Rows from block 5, named by matrix and row number. Each number is 128 + 24 x the weight over the matrix's rms, rounded and kept within 0 to 255. All counts start at 0. Numbers have three digits each.
# proj: attention output (model.blocks.5.attn.proj.weight, 384x384), inputs 256-383
proj.167:153087134155143152115127090129088111161116104148137125151122113134181083187108122146128151066080104141159121069140102086120166113131115118097108136108070149143065125116168135094152118108134093142113105104084152158133114176128140124103136127141173133132176137108123117115108125152123136129164113134092125098082115147124120125124104147087129164148130096097132198143104101151139146083108
proj.168:098122167094108106158131157111138160071134156133120133119123129106113129141147118140113188125146146088085095104130154118099167147133082146152107140115142135116134081157110119084120110142132125129124125129112149135112140120109105105104144124161083121091156094076146140119162121118151114121126155141117128082128150154168111136134152133137095104140092103119111102152172122127137148094108
proj.169:142108127110114136143147121117132140133136105151152172161136115121100119146101117152134067120099110084108102135138164114140151203117133141062133079123112152102137115129117125215116127156100097126103146142060118115143142129140146122133078134143131137112156094139123141129189131114122163119111128144115113131151125152093111149148138132155114111122138118115140142153120089134147143116132
proj.170:189107105139117151069186122154156114144086107136101100121071147151110138159116119179166206122117061132167133159145095050118097179063161133119142140120122109132150149137105194089088132145147155111090155169173120155160146136155151071130156158148164117130175093160145095151145117142111134104136085131121187201114115112117132156109103083153137185110153147161108122132164075085157135108144
proj.171:119111128158089145212153119111174134155147141089072105121098140157107153131166129100040088147112136141106115156095129103129160126120123114074148137165071178080137116128092125199144148120176135130147130104107163148142124113136128118158107179147109145117139104172139148116151126159095131112115121115169118132124111154144144109115191176170126139126161089130130151116107111112075101121109
proj.172:112109137141107175175098117101108121094132126144127118134138133110185087131081132104106129164150085130137119090114187119148144132127124135130084126162174134119102088143164118196116130136107082168120127163107143165147154112125119136146153105120129133145155090108120105133123129151091119105120107120099146129092132140155136132175100148099092170133120149132130156134150089164163149099118
proj.173:116140115131157106181075052132125097132131149122177115152090141137169101169115114125104135162074109131144130145148115101087073170131089154134121138117140138096117124143120163108098084149124169126092101111154113164184129139127141159123117113099180135127123145130076114135127120121128191149159105106113183177098124132104093089184118121125152131145100113113141167154136154123144095123094
proj.174:119125120100122120149114122143100130124128115103093125146082086120125119133127117123183106157150113143104096156140117140149114124089115128147146100171125133148140139134126145181126145130111117117139107153109063136154147141086174125129114136172087149121134149117058103120093133165180131141148144091130127135121056146105119129140140165121111105160096087135133135142135113090109126125130
proj.175:101169147133085166110126113119125145155111147128150078177113124108153123122099097117146133137176117161120119102130134136113114165110131134136154093118110091121138105125145147134122137163092126088109167117132103130097151145171173113117167111171104102152113132162102115132123109150134105113141103123154117129110122142182130145141128123112103171098136124165141167127134110117129111152145
proj.176:120147157092077175113122135106141121143148103152168102134153130161124097082155142137141088091131132103121168097107091132090111134147085115129135157118129189119115102144179067116176110109139132129090125095137120143139153153105103131116143130156133157136138129152141102117146093154138148106168144155091113162141122146136089115147115142099149132109085118124150148128095103105118135130133
proj.177:115140114156158151148132101125139115102168151141106124163130148122176173142130130136158121181138097145094154129123110127115107132120182114156098110105076109078121108136158129135109134132146133124177096135118115147090138117082142155123093117098160091107158156171077117134144140154125118121151107093124122158181112082098084152142077156110106126164139148139158124136107132120093134129134
proj.178:123128119160153086175091154112133103096164093132117074083153112187164098177113151126167112146122117127129130144135172082114100076126092138179097116115082114149177141175155117114127113116105161172170144134121090137090132124133145073112116119147112142137168092110132168147159093112150154116152133151135136108132124115130108134145126083091148127105145112130151140148086085099130120157106
proj.179:130132172105102085121138122173136159113119110136118117127112165151117084147105102102155150117072108190116081110123106152091119155172157076170099099114116084168107092100106153122094114121118125160101107146090140141171104115110137155105150154126122097113127147140164150151109119148151128083138098159134156138158119119151137087092162136119128113147150104149105143135129112115066126096159
proj.180:107180144128109114091125108091164172166107177135142148127131134142151122156179162134124126165145140187134152109117119100148141109107156141159160112094100186170150143080136109116109177143110122147102124146119087161146123118135139153121143128140126127114121120142175089159109153133110114146130145144127162118132166103175100126170115064103118142123136113107129110083118103129102112171135
proj.181:141125126128145119124168133118131145124109129130104142109105089090093155098149109152146167142190164097112127146134058080095151135156125117179125133139124108129143097161118120102185150091102128120133153133169142084083147112156113125174154112142122144093140108149161132173117168150118135153180147135128110094112118103180146128136136156158106132117175111118129112111130137131153156153108
proj.182:157099134154135127098127122149120137079147120162090135081130154107146150112122119128124150129176107129095095146137111132130130110149079160164118127100114131108137153159134144141202116154139147160133120160153167131174073103151128139132115130118111176110134153129105120145146125101118158115143109152118160135118134166123118118140135163105129134074101145134138142130102104120163117166115
proj.183:159176088120145142145147088082149124073143171109136101156188143068085164082134165133179123130155120128113142187162129040150154142068193143126139090122153190101090115135140165111137092097192124117125164114112083095143115056101176140117117147120099129137126120117165100128132174119118157139110130156098160113144190156116139140144135116120115088098154119134156135135109181156179134134053
proj.184:130172130064081149136126145144136143133143131133118139119159118156141154141192120158103114142149147119114117127118119152125163104168130107146137126159094083142107114130118133154124077092143108137110103120133131117112107118140144113112107115134128127113112119183128137128153139156160095114125089155138120093126117118099115138104168135128133115129139117141111151138120105151154154164133
proj.185:133117108097084150137113129128072105069129079097141078149161137162136149147137113116081124153145140120152126096119133108147097124114087140136095138134115177078125196148163111157162121145141152122112112152098126114129106177093107139137138132104123121170116122089115122136122103099133134149136110158102158139141148156126121132125124127093120101157115108172168115127152100117148142119144
proj.186:108121148174101155103116124109112084082154114085142162136131100145116137109126165124122060106145109121140095132094127150134084107125120153191123150096167113112108124090117113107155132119172118117128122098107109155095142121117150116099133129151159123132116144113158133111143166137110101145162119131173156116140170133135137112160147135112124162099114157107150120139116121126105102133129
proj.187:162132150137139136118149166097124130106106133131126132137083126132139144120100094097162133127102130098170132119102131110130177190146128133121108117099156124112121111127100104116091159101132135124129135146103114159137154147127121123115140121131108123119143123125121113148190150103086139150147094162118126167107097118123106096146135097134124130121122141083100122125150075167108086104110
proj.188:108142070115137091132169120137138183170126134127108087135135134110122151094112118098173158132136146146151116140096122140140113141175133132140131144138180104133105139139084211154084137089103122144159140134120112124117154119129117142137111130144148152127132165139136157123132141117122124127116118138177138153094117106159143150141127154124126137146090150160125088127136129079129116118089
proj.189:162122129104124151108139126092091120174135148153122137135125132145159078130145119165141139159132175113105143134130104120124116091104137129124116109131124115166117106137112132132066105143106088120127082163124105127067124112128126115205152100131124128141138146146133175120117128177157086102114116122129131161140119115115117108116162122170123159158166148144100118112152091137126162158101
proj.190:085162153142121107105116161135118114134133105123134151108129136130141160141138102138137106103123132113139130132092127188147166138131100107092128155168152090106155108104101109193144083104114132126172095098136104136152104104139107085155103118106133119144095126108149156109124138125149134135168118156133140129138099125096145159119160123143098116097088143172156095149123146177147146130132
proj.191:154133115131160122106143120107123105121099153157140133131120163070138072115135103157112071133123128167126095172104091129101156207142118179185157105096140165128152088126120159132195100095134121160139103094136082140161149151160157084157112101095109154082126114144117118132128076128124104152165122084160116139113086123185142107078129116112152173163119172104172088148144142120166159136115
proj.192:096128139108198081141137089126113149125143149097135091112110131142114088142126165138134136170141111150166126104141116037144187121172134111060134132060108149133121158135157098137110128083131129145184123107139135120137148157148146170101101125121092125140087116100086171138136115121115148146138122155119128130130165148160151123145137132096136100117149114142082104116102139144148103149119
proj.193:142104127096101105131098107138179139098153116141078077147069173121097145119103134142127159116147146150095116097174134147119143151109157125124152114132145199118175136132080116173128128146163081113075140111155125118170144129136120155100115140152204139152126117118146117148158151128118123132149134136134082142135149154099134083140191163140145130125140133155092167148127199083134095108122
proj.194:140123133133108119134158114149061142078156088138104128137107148106149061106093107096124123155140142099119119122100117084140135139117066144081129095171117129175103123149133117158160145161175168112133149116124103146115143129135121115147105128104118144094134127121118106172123130084112113116094175109133137116121147117128081149147120115138153136134150154094133121107109099107137149174127
proj.195:098153145145135125171123136114151117095115122106146149183113124131119123121136106165108113095120084149088119112092106122152106116141148086127125087144171144164170150127113117134119157143153146158112140165147140112169132125093128122141104117125115128137135099116138145111100115113148113123099160142126154136113131122106156091129120096150113144118139108117110104132184128120126112133124
proj.196:159152152108136151153136151150151123138105135131162120126129147118134091111117140142083136145146136163110133123128143152130070122118133142169112133123116129123138159134133139133111121149149116128139142136088117091143140101101128117170163166118112133135162159130100120106164118135113115097154119111129140111154158131164116103137119137146124107142097079127141120084091100154123111147134
proj.197:096154101121112102147121109126177175078165137095112124111138131103123129117144104097106134178141148116095118127088184118152132120096168144095156097148124088149159135163118114123123135128114111137130171109108106128146148138100116141171169159108140083159135120142103151108104092118119121164114103184120122106085186145097125057104130098101101120089100139164149125088137123126122161131111
proj.198:128118150167123106136088111126117120161139155174143174103195129133120173162121172060108125066123156129141152124121139127159186104165129151115167137159125132108137081108134129096116077101147093121159110084123113070134144127122144131180095152118081126140118147111102171141094147092141167128091155138146123120148110124162115093115107162142123144103117119154161135143164126109130116119103
proj.199:163112117101102131106152138109180161125120115128124171127126104126127088139164094147168119128157149137116179098177099125128143119096180125172131115112076120129137134103111192106125098115097147119137100150138145109137121116146088115119108137125115129128120121131119138149152132148122174122115150143151141107132155131110086116166131129137126135129137116172128159131132121122144132124122
proj.200:152142144107127125157188148138157169127101092100142104088113103113139152112160156075121152107107156149113110160149116139153163114138133120128135109099139132112133094087164153118165070128109149096052118137119143123111124129131166142153118166094189125122128139116123160129131143098130123154105136131116119137155079105138135124129129108102144094115164157122178102129146157176116121155101
proj.201:134101121156080117084125080131107113101147144117118152109087123105128119143099147117111166149121154130149091137131104130126144131138155126099101108120134102160147089125102082151142147167132118104152153155085125143131131141142121090135147098133136140108135137140136131150141134160122104130129132153108126145150113140097145119108162085126111076136105145116115142137177113123100151137089
proj.202:117076171096149134146161160163091122145096090167130163115122055127138095137106132128133105145125147143142131149156157095089111131107110122186134138152090121105138137099093124129135078176109107135170106098141119114160122160130102143128094116120154160096115186121099124136098117115124167104142130151130107144120126101080150123135111143108128116171101138092129118076128131094114188138142
proj.203:131086151102102104137131106163159166164069154128145119133191105148105132087165127144138117074142137117159104145130114149107101162131133186152136128131187100152136146136117133131148154126132131110156147127107132118136121169141116082104129109124132143103145105106117123134115132109111126112175064102090105126140122108138133169142175149172144141133124159095115170158109147179094123113128
proj.204:174127119103150151084133140168110154110109114172103116168182140110183118128115135149151151103116126117177134106100166140132192163179116172090099181125158064136140148144164142121146145091109137126083128108124128136077149092159098182123127106176111109155139122110150153116138120110097092134120146111142067129134147132115124158090163171139122128127167103156115164156168118201102146138126
proj.205:145127129140118123111096139158111143141114097161175098135150155091123143108108144116123149136145100091134140180111179152145125134124127143161108135102156153131113157118160177070149115141107103125144131130089102118135126134122126149129105106162128094126091129117152101157125138131123135154122081140095123147163127166124157127157155170124080160136095138113127141138122104129146117084134
proj.206:088120079116097106084076126149063097142132111166097179135088140140144115112111106162132146130111106085120106144130182147081127139168082077099132141094126137142116160129140144131171199163165110130131138133122121143136179132179149112114139112164167141125156150076108125110105146172120126113121135072130157129148125098145123129154119115087127139105124132103125109076115121088096115103113
proj.207:128102135124142162092174123161161091115135094119073123131121081013091117149101120107176130112161082115129163124143098072125137163106153149142149126180157136102156126181102168073129166057173153122108106139130114149120109084113134126120115122116141115153082120132117104153148155117116098153156116119193138114154092118148133153109119097151159084127110119080070150093117146138103090138113
proj.208:130119136113123097075102155089088105154065117088150153148106110152115114144102092134050101127062088141155115152050166200139120121145102172127152156177190098129151091099107110161071135116090114105101150145128149175134146165095151111124135130133150126142131127145107108150173104129148128119156099070113111119138142126111101127104111153169135155149156127138113131126118123102107153137135
proj.209:169129122165130167108130092114128136093130168127137113141149113150146080084137136151128168144078120163159113189099098113130140139136140145147123162119124121128100147100117182119114127078145100079137119157112080116124126157110122146117135162100100109132058133107105127153116138141117140111132108135098143149158080152152123111143141151100134112121101127125101139155105083106113131173128
proj.210:135135178142131114153142139120129152180118134162104104127144162157121113100139135110109116149155127151119162170134112152180128115168137119124117143137154147110115145144120155139129132153120102102119106101123080109156078126141096096113103148128110133156099097132104149122160144133084106110124134147088129106116130125170135142106124142095145096136131103152102147118116156130131091129114
proj.211:101109116098128156131159115139135098139156119116123104117133096103145103091167111154139120123123147150124195126096118075146187074127131118130138127128101106148082124131112119151162140170178141154083115109120134108148177150161131141089162146142131122089136128130118125116121142165127129134169130135135161134126146107161154119116139117123157119104101148171118114164132144124137143138156
proj.212:126126103130144157143142088105184132127132116096128155121144101131130153168167151116097106115106130167136129163121168099138123127134086105132114137129144164114129091083134074120160071133122135120157129118145168169109179122103137092152105117120128131100144115132121150122106128120181113094133113138128156108105152131140131107172141099109115134130096117108112171163125131127158097146121
proj.213:091073139154129182026148092092079110145104134100197146201165113170170072054189125097121141127021047111191189128132168114093139112122086122088124155179159146169082165122163182142204118125162088141170182149102114141099153146159119119111149173161111105138184123139100147133087150102148137153123109108162134169116141136137080149143202146139144135148111139093089152112108167110153118190181
proj.214:144146113163121124100084120137143122130089174139123115163123152137104156115134129074118092145124156100171134093097113152099115173092151123122150099120132171147164139101073173161120129150143094126119114132118096155143142117142129144117106124131107118109109144102156132104094148132089142140149139149107116068110139162160111161134129116137099137119153169125053146087110148124164137141154
proj.215:121129127147146177139099132123106133133123086147129106169114139114147079092096142137154139151183117101132100155096152075126148153134126133130093163089089115119151125119157089145068120130128089129110091125072099154108153121109139138140120154108152132146133165113130162103126104135098155117125113145136103090157088160147137108129157142159138127112138152143080109127169157131130143088118
proj.216:115121159108121169101105180160142128110107129098178138198164135084113126128141099110113130165138094125102093119156095149111089120132145129131099114160122143181134111123118133201171151149111144122120120129150103132120113138134093129076168124114117158124105130135163093133098169161148118122140125157075174141069159130128124143117087067125097153122125117143127130139102185147140151122129
proj.217:125156105118134159147120121099118136105097142172138108125172116145155129121132128122147098141130106091100120129142103119160111155088145098142116124124146107097099135106108086121154155104119110107152106152133091125105119153129096129122145140117112117152120126103117120143104121092169154107116146102143126141138107159122153125126103138130133149114112127105116105143140124105146149115123